config = dict(
    arch='vgg',
    model='image classifier',
    dataset='scattered letters and digits in many colours',
    crop_scale_min=1,
    num_classes=36,
    norm='batchnorm',
    stem='deep',
    orthogonalizer='newton_schulz_5',
    warmup_steps=590,
)
Rows from block 6 of a small image classifier, named by matrix and row number. Each number is 128 + 32 x the weight over its row's rms, rounded and kept within 0 to 255. All counts start at 0. Numbers have three digits each.
Before each channel's rows are labels from the 100 images, of 14848, where the channel reaches its highest value: "top examples" is what is common among them. Only what is clearly more common there than usual is listed. The data: scattered letters and digits in many colours.
# conv: 3x3 conv (model.blocks.6.conv.weight, 384x384x3x3, each kernel summed), inputs 288-383

top examples: the character I; largest: I; the character F; the character C
conv.132:138133144186170125107133091160111152163117126055120129096138127110132148155125119126142039083137100135213103123136139169073173149125116138058113180159075140112203138149152150140048192129138166073120079132055126175138117167119131099105137161148141134138105119143146175154137116173172109151

top examples: the character J; largest: J; the character 1
conv.272:117132164188135094089128135137157095069146159138183189111119122157175136131128138139132100113120117071161179177165094122071166168135097166119083092153136096091129156147134150170143073160125083082172133147117140164137172140097109103170149134078129102091144102122119148143070146150128109142

top examples: the character L; the character I; largest: L; largest: I
conv.13:154153179158123136147146139095151129164115088122185193156136134049141107209081136146148145140143150148126081117098102095049100155097137107106146134148099151116126128128125108196133157101145116066083220113119007141153125166199084101083130120171158145139188138152091125129128130133126120175

top examples: the character P; largest: P; the character F; largest: F
conv.286:139174188157159105101093088123120107159104182124158109158079123101114170171118164153165122167171147075212144091126148162116154138184062104101113101155099129136152123129155150138161171120101110126140113094122172136136071106140148142139160157132166059170136091119141134080111124086097118059

top examples: the character W; the character 5; largest: W; largest: 5
conv.238:142082058111138121115133124116144100088151084124061153119157142116114141118094135121115036165153126116116105122119127107109115087073094153129129138105149148146143109158145161129080131153067179128121161148147186128133143127168095150102123126110124068096104156111137176135064117180162137109

top examples: the character B; largest: B; the character R; the character M
conv.303:104113165066151106112153067110151095193162128102086140128097167106132138152160144124124225096191088107123152116139166109091148167152037192129135154131162143088140148122085077151137142114189087090126093135138107110148119106148186112120099124072101172069163083019112096119114176155126133166

top examples: the character L; largest: L
conv.51:145162207136131177157131159062105139178152120080110165065126102123184168162128176136149123098116091060106182128168141095064156120134085135105147149103094084126099140141125137176103099067112087086165143073171112109158095087116116074134133160081154156125137086118151132152049175108106153142

top examples: the character 3; largest: 3
conv.96:102158150149120137089120141151175099113116150163042109104135166151098147151114140147131171134142108080145137118152127105109140125139145169107116126142100080137127160143161138160168124037149133099123105135168137140126062107150098150144130127135134167162170152141156124126125169140205105123

top examples: the character K; largest: K
conv.276:140120172117087140108108085121174136157147119151110156133171085107169176126088102087116093074101155095203144133142118130093156128090190141063124161189080118192112119107150176167047087099127172055136077146132066130160089150104081095080148153132166093147147153142127102127124154151153084160

top examples: the character O; largest: O
conv.168:142087132100117099115098138129149119187134139114166124196143120143188165149136151154122110091144126093114133157140127113075142171121142047104126156123118126117093157172091111114061120182115152106133098143106160139098099141104138118138165095113154105167123115097125126124149133188113072135

top examples: the character P; largest: P
conv.188:074073170148145130118126137119108072193108176098078123160150101076136149158149130166179106169120133096152115138154132120071137128152044186124111105118073130109115194168101154174138062128121116101082096120148121154169114111138086136114175000146183118120158137118129128145117186119146129149

top examples: the character P; largest: P; the character J
conv.224:093135159168149127182115101128109142116124166126088127116156164061162140132124083164061166160137111158154143123151121113107117135159118147115096139158055077056146153109189096161094083110126095120129211153169177135103086129119165111046127109174132168153143113084126140180133167138125105131

top examples: the character L; largest: L; the character E; largest: E
conv.20:137131160157104152085118102141138131170074116197055109140143060103178130143121122118140178071128124092142099089109168109133138142059203165062106126095124170148114126129137141164078141116117101098107142165157072153096062150163090110146159121105143131176143133146106138176095170147090107154

top examples: the character E; largest: E; the character B; largest: B
conv.261:098145161157160155155119114184155089161083140089145133131155142138198145118136146108167167148118140098123058087096141165054189161145111140093132171173147085160092162150147147134186070079162052098125097122149163143124094135172141094136154146084098136159124115138073136176058138132171094156

top examples: the character Q; largest: Q
conv.140:179178154136140106073180118171118114088137129104137132138148122117138088111102153038115097136096140113134118119125114162107087100069079067126109097108083132115093123112099128182150092164099160122154094088161111134126110149131140140129095142107234050158134124140119172152110140173072128074

top examples: the character 3; largest: 3
conv.230:168084132125132105086095117098127138160133128174083126140141109126134142147139107103109191072156103038137150149123095105080146143100168171113089144189109127128097195130172120141031043026127142096100132128094092128114098184150083103124160127089138225166142057082106117177147130103156116195

top examples: the character E; largest: E
conv.307:142170108146111133150133052116160161162127125084081139163157152090173137175128126083132140133105136157162055173142148143129195123144140175124162176168179086157090147163185113106049084093185121145133099130101166134114080149161108049116146122175145152085104115130106157168122139123128120161

top examples: the character B; the character P; largest: P; largest: B
conv.123:104091177214141063094124163114157138205129134090058104138150175091136137206126073116128122142122140108215093172157079126120159158170062191132135134141102135087179191096171165150133148072135059079144082140132162113083088086121093136068165014177140116133171108085106146164104145167145144148

top examples: the character H; the character A; largest: H; largest: A
conv.304:133168174159078096133146115041168155188168173137056191114112142117195141152081110125124117165125166184185114106146182110057191123083129115095184098139098116135159137116187157143030109102174119096134127103129163170075043116171154085152094125146161166144118085119186160162161110194141141082

top examples: the character W; largest: W; the character 5; largest: 5
conv.211:146175145038107135106114055080130167163144130078167135161088115138105161098148136072117085076133093071111074075160079096109126122087129182120144130106115117153057131126126178184091116145126089120093099133086140148111136139092145147116141080134133099123073150073079056131118157102132132095

top examples: the character K; largest: K
conv.313:115156159105117109105167078136126139116141183135130134088178129145110127161120164126168159134154143149110122063125158147092069161079070157088156159103144129094087116141121100141081159101088082093144122138167063099199067098155189119135146119162139246092156126113133148115096190152083186139

top examples: the character J; largest: J
conv.42:153097189128112192086153110105107123179101147143138184120112094142158153129104106123093113143136161143137175101131113103097061097116166157120131144132110153142160151114096152135065113120118184187092142097138181143118162127124132153107088086158161141139171113146159117128155105133148083107

top examples: the character K; largest: K
conv.348:156147114136165112099081074130088102147143107106197161058138129125175131104133173084156026093129143138094137102120086100039084129101116114102112084134062092126173129150071091144124097103150078086161067091174076128135165122140135129101163139129120134156119071098164111150105150127156125152

top examples: the character K; largest: K; the character W; largest: W
conv.182:164120163150072095117138135092163117121117162124076141113091121082182120123104163088192161101144141093089146137178114110120067111107081106097090118113088134071124203103101153145103126034144124125114175117221169114112100040126136085126130139101120166115125106106127098141124125158078126190

top examples: the character 8; largest: 8
conv.145:111095165162129120128182157083132132162165105143167149142106079137208147152111135152162139114178165095161149125176132108077072127128145113110139153136095093097128162126098080149032072184148116085104095108085135152120092170129150117132157103099171146116137173180097142156147138089106137082

top examples: the character 9; largest: 9; the character Q; largest: Q
conv.89:110096169131152132162111120129170093090126129120047071081113089087156102141139113110111117156147150112169095074158112151071123112109131197117129116153118159101080102093167163101000167123140130105120191110173102136113090093103146125154162132153129103127147136107102105163173134134125173135

top examples: the character O; largest: O
conv.241:154134134142122180076103060098108163172112139125039103122116096093088113178110059127066122130137131095190177067128122156169201117112110195042159137139109163191135133155128113153105140095144142080042127154161191152096058142175135130077111129114107098129165108121122111143129167153077097160

top examples: the character P; largest: P
conv.372:140102119169160088117146126091105132110103168085165155143091152160137139125105187129116074072127126128171141155155108154091145142065102111149134106110096159098132134114093144149084134141167138040106187122162174160176107154129091165136147156142159111144137180152165185164124129154106155117

top examples: the character 2; largest: 2
conv.198:169098148167123106078130088110119135083126145100156132187150146099136198160137103148225124090099149149145149119118068089141119108098145089166125115101127038157117072182092131156150122124140096098160114065078095115105090127190111134130109132104146109167171145119106174139094131131135104077

top examples: the character P; largest: P; the character 8; largest: 8
conv.143:124119154237126156178117091130120083173108145126118134147092069131071142133091155173190137188132181181146111124136142146128118159132149133116149137116072105133107081117106132166072121121089065114138125142161128076083183129182134189151134167140098084110146119119089149068131162138118153149

top examples: the character 8; largest: 8
conv.108:156119152155135146158129160068089112130081145104231109123082108171115104113159065115231023153122157162106157152109120153109162089149116100107124117131086126163126166131130157149181101165144178137095128114169113134141118150127181134125126120092112144114150119104164166183068119183134122092

top examples: the character Q; the character 4; largest: Q; largest: 4
conv.38:120172160107139134086123116091120128055203103110070136105076131103144111089145098149143058147114193078157151139154135139075088131104079116101127143116055073160135111173089080116092123138142124087130134139070091146044093105169170141069109210148141126162133102174136125131098116103110096071

top examples: the character 2; largest: 2
conv.212:163095133101201128089111120146103149117112199127176103135103106142153148145104103100068092082115126114139127089162143182129147074151071152104121137190128101212100115147137130090047120101092185129077144105119128171130053186137162081114156071080180083160149116176128115147125132125115121080

top examples: the character I; largest: I; the character L
conv.256:146145113149132119098155115138104105135111113116115106119134160105170113195107126125145157071178180126115129096149091116136091160132074178077183153116127059098090091099156104135103159108117120096123121112129107158137063098099111055065147116111162109120139135122098166134144173123116122095

top examples: the character P; largest: P
conv.336:123095172133123116123137158091126073176156178109095175142128106128180169172136102172099134111120170129169171147177157205031085115157114120134123166164064123125199128097100152101073085086151144076147140135139113107158088081116153118102152098136146144121147120140129143113139161196112121086

top examples: the character W; largest: W
conv.194:149167196078071119080146117092148137136084112130066108097131117068141104137113104123131130108162154108105129141120126141124080160091187120139139147076119138146094143107142204104060122117113143137047142204200129127099066101157155109165091173147147149105152188130163085145169108139167071150

top examples: the character 9; largest: 9
conv.350:131073131165120123151106094087134128048114138163234125099136096126115097172128146122156149148131144176134113110156128170142204155111062080078121081144039152133106160110109094154080134122157129128060137172134087150105119137176158106138160121139124129153084119140141100112115141147093094091

top examples: the character I; largest: I; the character J; the character X
conv.233:153132179142098123160139128136112085143152139139077123110165087086158165163141105101163143093107119118145153119156144112130088145138106197097145167122082122133157108118105108132063134074160106072137123150099154151086081129132109125113163060146122148166153166138120088089133119133118121106

top examples: the character Q; largest: Q; the character X; largest: X
conv.165:145153156169172167022155142089140139085118121147076102112149122104130125111112107112169149106130154115123138132153129120114075130143148187115094144076074169083168144114165046134085089142119109079094157125187091097127133082128127129074118116152157078138171170118141151160136145212089117108

top examples: the character G; largest: G; the character 9; largest: 9
conv.62:101122127127197074114099101036132081127120099160142196135118193129151123126111123117160166148119160117157155120112128079126142119141102097168148073094101109119134121137177070131143124116116133110116116114135111122103119081154135141118111147099139096118182110126116133163165187125084099169

top examples: the character O; largest: O; the character 6; largest: 6
conv.86:126087136181205136100132142114090107157136119082157107146057145134115148107134132151212123103130152119120147142134097110149181110114071158157212117097118136172136075135106132111031111161185154075129131135123154137130084157078163093109112170128089098125158165118105144152119177215125145145

top examples: the character 8; largest: 8
conv.133:128150143147152122114133148131090180072092129158102091146133177160107118107119139112148175120117120179165170152106200166116160153103155070146102097159093137121136150163144104130114115030083106107127138134148117131085062136183128085091063152129086132130127159165165129149057129190185088021

top examples: the character L; largest: L; the character E; largest: E
conv.356:124121176164105159132120128072124168200159149133074156130126063118152136168116094114167202146149136092113101095111128115149136162105121101073158154144084092130082148121098109132112115087133102062100122139135138124088057154172081086098156155158154145136182111139119147124086172134094107127

top examples: the character 2; largest: 2; the character X; largest: X
conv.308:103097163194158137124099162086152098165091173103154096127079107055093153160132125063151168134143111194180154107125107153154163129115141155136153105193083203161185157130150108157113191095102151094114099160176137121098097152148090105078134173159117087128153124129099097086144145159124067128

top examples: the character W; largest: W
conv.8:114074172098120148162146094113124089155140107099171195090153147108240137097155138118146166143182144088108091105147186146067134102142122136163130187097122123103135126158131162148130097191092130117125123095166157114145131144153191071154172102072139089062120084106131134104082123134189074105

top examples: the character Y; largest: Y
conv.322:122141096121091134122090158117140122104055122209000079155178139176190102135124106098149194054120127136120127113136156117183156153116147151157155094149111139093100176122151100109021156048126135096091125135142148173134089126126121087096118121110165229107166183109158162093077159152136107128

top examples: the character G; largest: G
conv.171:113111153132085066130150083116103133130097127140093140160108153143181139138123143112045138148166118108122119162117141117020044101174075089151146115176079096112151135164161131143038111156118129176135110123139151137159101078142153139123156119121177139131162102112125123130167156094093151164

top examples: the character Q; largest: Q; the character 2; largest: 2
conv.37:119165146131127138060129105153157114171142129142029149142138117125144121127121121088122204114153136097092122094144112144089127160113062135122117185105109125130100103130097149133086135014148169080111095121065127119186149153189099074123156138086152168118146127101086137123116156148127155139

top examples: the character I; largest: I
conv.34:121100146132133082094094120073130180155104105126181185137142124059164080123072160110138058131147112098112089190142104068121106129100102169118110143111143123114127107165118105140092057160072150133169094079146138182139097147189071117054137098092182100177168121117133130176085177136143122161

top examples: the character I; largest: I
conv.339:149112139114118083131133134126129070151130145122086111124149131131180129168114147154160166142154162110133025092168168143058075173090049149060126134153090137072128151123109108166103116061132111104094097085134090159091128105159125144112109089138159129134169100130108116135104137182073098103

top examples: the character O; largest: O
conv.160:158118119137114115125116130148136131157135114211000138104149125106142124124117099107056255071159108111107142134128138119116097116146148113121105151129100117108138148122115089150064159000140125126109126104077112151107157134105090105096126142118182143172126093127105118128123103121127138166

top examples: the character G; largest: G
conv.121:134125118163161178123083136187083071081132098078172139171175168141127104131161128106155085121136180128164105133105135119146184180138096122135148161078124118145138081104124085176071149204159155139138107113164086134134214113150153115081101092090124148145091172089105167102116186133103163174

top examples: the character E; largest: E
conv.120:102053170157126128122097109099115081113090113122061120144125130107167144148191117177158154134067140092206135113148173130040140141150067129102171173139046119131078180136137095123066130112144108116132136072140146111135067132197067093060143149144137127123161120154068133124081152120151054139

top examples: the character K; largest: K; the character R; largest: R
conv.0:169109114090200117074099085139088122105133160068255125105083134155149134137121139118121116132148139065134166155140146128161134142162140130123109128123108123113077113171138107181188141153099132103079159110132118202153115104149086174145173109130143092100108082146140094155084152145068111118

top examples: the character E; largest: E; the character J; largest: J
conv.345:155083104165109159109170158078112117125138109142044077113135085156209161126116133092072180132125154151179115141169097134152165119111172136187094162166133116166095147134123120142089159044111124097121145122128174170076106145173127135121172142154154122128128132172094124139111143139142133113

top examples: the character H; largest: H
conv.252:140066154127171127163159138117085167168099165038122233129138128124129159167134146174220162099155124105159155164134131114041097105152090129138118097133116107106137161175130128119069099101132084136164106138136149141081037148162126175127106143160162106112136130152173132108093161101082088119

top examples: the character 2; largest: 2; the character E
conv.199:111113143148206120130101176096144152148135177080113103101065127065158124100167117074069072121128120112152149110133083149085125111107083125112135143144133128126104119159147145125005116131111182091150126121059129138161110202150158112089125117117122078109162075186118157124037210146145117122

top examples: the character X; largest: X; the character B
conv.270:126112158155131139088096082131137132158134111147146107130148105079096118183138075119100140153117140133163137158160130104077166086117086138132105133109089097129090161141152151163085108144140074108125053112130057156177126148143110095066126083095149111191186172020113137127163160166088090184

top examples: the character Q; largest: Q; the character V; largest: V
conv.67:123096142147140078149080121111124124122130148125121174136076072104133118198115115057222091107133159104153143176139159131124157111119093145109135138077082089058122118164107130155157090128056048128178141119203111131112113102179106085142130220119171097127143073130171106128134107098046151124

top examples: the character P; largest: P
conv.97:130143194169064100144173147090128063150131181146123097126121100142175147153124082122164175075114139108203202125108097156147146133132103099092130115149076145140151134127163100176101109073144122078081146101113146141155141043133060119136132136156152188142154082162111130128098151145130127125

top examples: the character X; largest: X; the character U
conv.172:138101176112095147098161143153159156170128146140069136077151119060133130144164099107122137162117134048135122078143112100114142171101109156115144174137140138160137119059114104120054112059112099183139129167132001137126110125152119099092139113154092094129163124070180095143113146147098046150

top examples: the character G; largest: G
conv.91:114139139123134108159148148008101136147165129112015158066102166173154128174123128047161161134138168168153155135103115130053040116102135131129129091098073086118114172095160077173091094116145166075121151063194154103190101117111187124104114141094175142148158090153102120139067166178139076191

top examples: the character O; largest: O; the character E; largest: E
conv.326:149085145125140198153126111098170109105130111105116154092138063128134115155123138074131141101155158104126144166132134144096102102131112085087168191141108086189104177139134131104053085158140174073081121148146109128193139090114103089124186080049176106140146114126109159156122181151179146163

top examples: the character B; the character M; the character H; largest: B
conv.135:102111108147104100137152125020167141148132128039137149153095097119202165153120122131073126129155083175095145111151083110071142137118136146169145125184146131144085158140147130158047061104140124086041166093157074154117122102135082105149159136129156088158125087165099149138090186135094144161

top examples: the character Y; largest: Y; the character T
conv.83:163154176085109122139214125125151124136134169101093184163140142097159170095103143086173175110155171115126143097150125119111034155112099064124128161116120145105160081123107140145041127027147086101065147153153110142132064099146155176126095121160151174148138145112197135113098166145093176080

top examples: the character X; largest: X
conv.163:151143139138147109090141083111085109145127155147255163120099143086140127172124120104167121078168088109115118070111094148185093111115083171147155121168089116124198137150112138129106115169100136115100119075126111177099183141083132125105151147150119154187138098088095087109092112113120115125

top examples: the character Y; largest: Y; the character X; largest: X
conv.274:182090128096144122098117110109111149139144153116156101067093173131175166161092218147096103083184129156154106135201098167097085140123042122107129132159076162072148159126156162147145090115118090113068100141112105166098134144125105104087114097162109109143154134142120117155079179129085094128

top examples: the character 8; largest: 8
conv.282:136114165177112136053117151113126088094156139087112149152091131148170107166087138168111163172150169114123135141110153084092164137104143128107157116110075089136057157147094107121144070078069064143074109097196115150168104140153134111125142113134138105115137176165105121134091128159103164053

top examples: the character 9; largest: 9
conv.130:119172095162160127109099112164127132118110121136082095136077130144097107208133181094104152132157150143169152065080101156083143152066171131131087111121148187104142083075110100100136134091147151118146126142146103101150132164137145119180120101105058154126166161099195126136093157195126141114

top examples: the character T; largest: T; the character F
conv.235:085168231135112128068073093091181124135153172081189134144123126133136142145140093101103091156103105079154150128128146082066168163140127105154130121125088133145121131141201147169054086167121106124149099115127166162189092116110127147144182109078161104138132089117113123101125156133066077086

top examples: the character L; the character E; largest: L; largest: E
conv.29:180157109174133181160149162153139139123116140119254132182102144136146104151150091176149142100098133118150115085164108062140179110129128120064085154134127150092110104194114124165160144148104029113160076136124095117105135105139079090094137101119119127124147143096109135121047126191138146118

top examples: the character O; largest: O
conv.332:124135147112134113157131089062097134126116127086110168107131119150196168116107079092101031114127104115173138154128133147118115115113094166049126177126110063130135146124141107133112111162165100159129133117105114120159112150099129071125148156154170067129138117132158138147092152105120095198

top examples: the character 9; largest: 9; the character W; largest: W
conv.110:111098178070094119138106171098101137039119143099214131083107122097126155135132123117119081176164156153108119153154108149141105140138093125114151123117163101093158159093173175175089112191177127068130105143171023150139147105168108135136175104131154083112133115136152061158077146112096141089

top examples: the character W; largest: W; the character N
conv.225:114078111136150122154153160083125125148157145148032129134105137141139151078095143113089222136156146136149172156137135130096091127090093149141103157142109199129070161141083144133016072011068118124104152088181123146123138123099094100125098118112203098144164165182121130125102112094074087161

top examples: the character H; largest: H
conv.78:139165165121087122133185069092166152162146094109093166182121163118142140122129099038125144121140079100119102150183137102136111135132039139130154184152079063110119098130169166146075128013158139084071094136119052172136070149132137109121116113152139064160136193133149196166134168155065111153

top examples: the character 3; largest: 3
conv.316:117136174129123177081160143049136100126104119155128119106116056114160101184116083108093142182171148099176135140150108104103124159099099150080097163090153143089156129124113148134034096136085153128101138154121107175165144112076152149145144160097135106135129134168158102092080156176099118052

top examples: the character Y; the character X; largest: Y; largest: X
conv.193:115100198116137105120157094061163095117115145147031093101112138163150123159182140128177144143166196096146124138180147150048106160136157158091179103133084136107086102128170134155050113151172089110139145131129180133140121104126150146112147107139130168162170138151124065157123195115164116124

top examples: the character W; largest: W
conv.59:149153182130088194118141100125150141120107116091163095107163161113147155173125111079150113160151153124053127121119161134139133139124104129117179141065124144115165100127162140134046082166145144121100144143169136119127108106172197110166098168140128183098137101144157131089126180145114138117

top examples: the character K; largest: K
conv.17:126129122105137144120133156119187141122142129060000139116111127116175167112136148112061245101145108125177135097157139131055094114134088101098159133142100127138135134120080139132000160000132158143119115083097149129103129132135129106110141144113181064121159124132143116110145118118129110120

top examples: the character 9; the character A; largest: 9; largest: A
conv.368:116144197126060178000211119127160140154162132097116095154090161071092179145106096113136112128100122101149171085111113089105128161145169154115118117067123152175162097119136084114119163076140107092075123098119061134099120121215014132123096142098091174182194101118161161124086182154157089084

top examples: the character H; largest: H
conv.47:146133158166141114187133045085150166172132175139087141158144094166114208183131110073108178145137138098145110136172157113057036093072119123115156131135128071170077113169112167158050128095137075139095111126161090148131064158145162142155150086118122100100100112098140125095118151143108145128

top examples: the character K; largest: K
conv.68:126123123153154118172156066104151074134151112167143137093137123078108134108188228130147090129146162150076070090137105110066043134115117169119102114122065125096127129123042145105121073128116144123175142120158115147174118129120198118102117191099094105063112123130134074088082137174151132149

top examples: the character Q; largest: Q
conv.6:090155131129155114109129158134120136119159150105255095136147133165134123116138082164179042091162136175168153121133124121146126110171121090154114124102149139117119088163099161111124190255143108129151145044126087160106150091113125120144157173158111106085158080151149096100085101157076112124

top examples: the character Y; largest: Y
conv.275:118105071190144126124150099173109145145108149095022118142096154121082120146125165115160127127157152136139127110081161153131173104089115152109156140119126157118108101112132159150089138096116146138054140136156150106102144159204108128106108095119092102137175139041099160130107201190115112124

top examples: the character 1; largest: 1; the character J; largest: J
conv.347:095107166107118126135103107141146071093158116135051118126111146127127111111141092113085138147188111045174126103133113114038091126143128173089131151165102089191134126093162118152040160106126185109153164124095141160090104098127098125097164114107156150151194104090060156170153134107174136179

top examples: the character B; largest: B
conv.61:107145177150139183109116105149144091053055155124161117149142125103087085120087109099114132116170154075124183117105142204120130178134101166086076111175118101111140118145146138116066095111084170122093164111182140117152140142118117084097152106114107146159182131101131146107137138101160110132

top examples: the character O; largest: O; the character 0; largest: 0
conv.102:124088172077137095112090131099157105189101124096103147139104126143168137163103136106108064091160133092145155171143099099083055180113076135088179168092068098156175113139095180144071120129121158093086100119095180171143053108124187128116116115073172093201145131143149196173150149182090117117

top examples: the character I; largest: I
conv.365:153151189133148116127139106116169134164159138112104145149120121054147161150130096106202190163130114096143124145183138109069122119099122135121138167129040072110122107179117128141106130132118113104061074074123091159100076138139132098116162050143171136152157096124127182091070116104101104128

top examples: the character G; largest: G; the character C; largest: C
conv.278:143105135141136075159138095076149107076100119121163126112102137094195127111129125118189130133125185153155116132103118134125110102116141093097164118140100135036113162179102103133152113102114084069156131152141131161092105145135128114124128103158173110136153111109107122090088167141116150181

top examples: the character W; largest: W; the character Y; largest: Y
conv.262:112129169117111074107166128148123111155096133140080112109051141129123107142104092127025162081151106162120088143097163105131140134112175127149141148120125136148124173136103144199084120035100123131092125097143106140101106110194113169126118175095095179137140138141071132141152130133094112139

top examples: the character 1; largest: 1; the character 2
conv.363:149110173146110114112088160097161090105088147143116180190106119142166167133149146088206142080123128140181138129157142188124134123138108110123109099167090081164197131151115108161118135114130170123126141060158113160084055125131109130154137132148128182112129122089178132082132161121089093165

top examples: the character T; largest: T
conv.185:129147126144153128127173164119133153119161131134000143141153160136122157138116168148129152098137134127097117124181156126160138142096122157112154143132128155126092099097127089151006119021137061090091160115135111145102105144114132121125112121137102155082122182119143144094105208200127144114

top examples: the character G; largest: G; the character D; largest: D
conv.265:162132093163144125106133157142099138092099161175020082124181183164136133151102156123104168098179141111170127096091154134154089117096090128142100124122139161135111154090156122161007122055139154132086165130192102103139110093171161132099105119089090204124158127117162100131121214190091119138

top examples: the character Y; largest: Y; the character I; largest: I
conv.242:115106154150130119125114122088180169143158192101117143162079159146157157133135125088113154138119129102156132143144171166066126105131109181100144165113129120116155116123106108162055123179157045159127139093138112120113098136133130126115099132154182108140093108157149132078119155108033144070

top examples: the character H; largest: H
conv.162:099127143091070171134145154119151128179140155140129149124137141129140180160100101098163167139141142176154162160149125125081124177126148137127148120130182143138106137100134124151087137141108118184086158152169079150105111132134072125135088189143134104070149090169152182142089169163108146137

top examples: the character E; largest: E; the character F; largest: F
conv.383:127094172150189121124126100090137137095126151100176135186091101095087111149149111060181099132114173135163130145125116107156114134099162144073079160153122082204130127140108132163049097150097158087114206141131089149101051137138100142066194128104144075162202120134074125109098152114149090121

top examples: the character Q; largest: Q
conv.35:142101207162145138085079099054154110142092132067044178104097078104129121140169129095074236059119109151156131163120133103104125159124096138134144083123082116100140111128118094158014119026144131121106115100172163137094107131096122095088172159157150157170161186143132117134128109145154121143

top examples: the character B; largest: B; the character P; largest: P
conv.57:133160115138155108165094142168103117100133147165255190119120095098117103146111091159159088120181143131112156121141137157148094141104093156117157103120171119092113105156096111172152114158130136168097099166157076127135142137127121149124119082175117104088143123071180142110088111111176133075

top examples: the character H; largest: H; the character I
conv.12:122122125169101175159173095098126102113125109094144199129091089085123177152158143042162167153145133133147121168146114115061123145148133108131165166200113138159091061175132114132130084119109147108048087123099067156094087121143100154162080065162193151108138103145105173123139143130123128180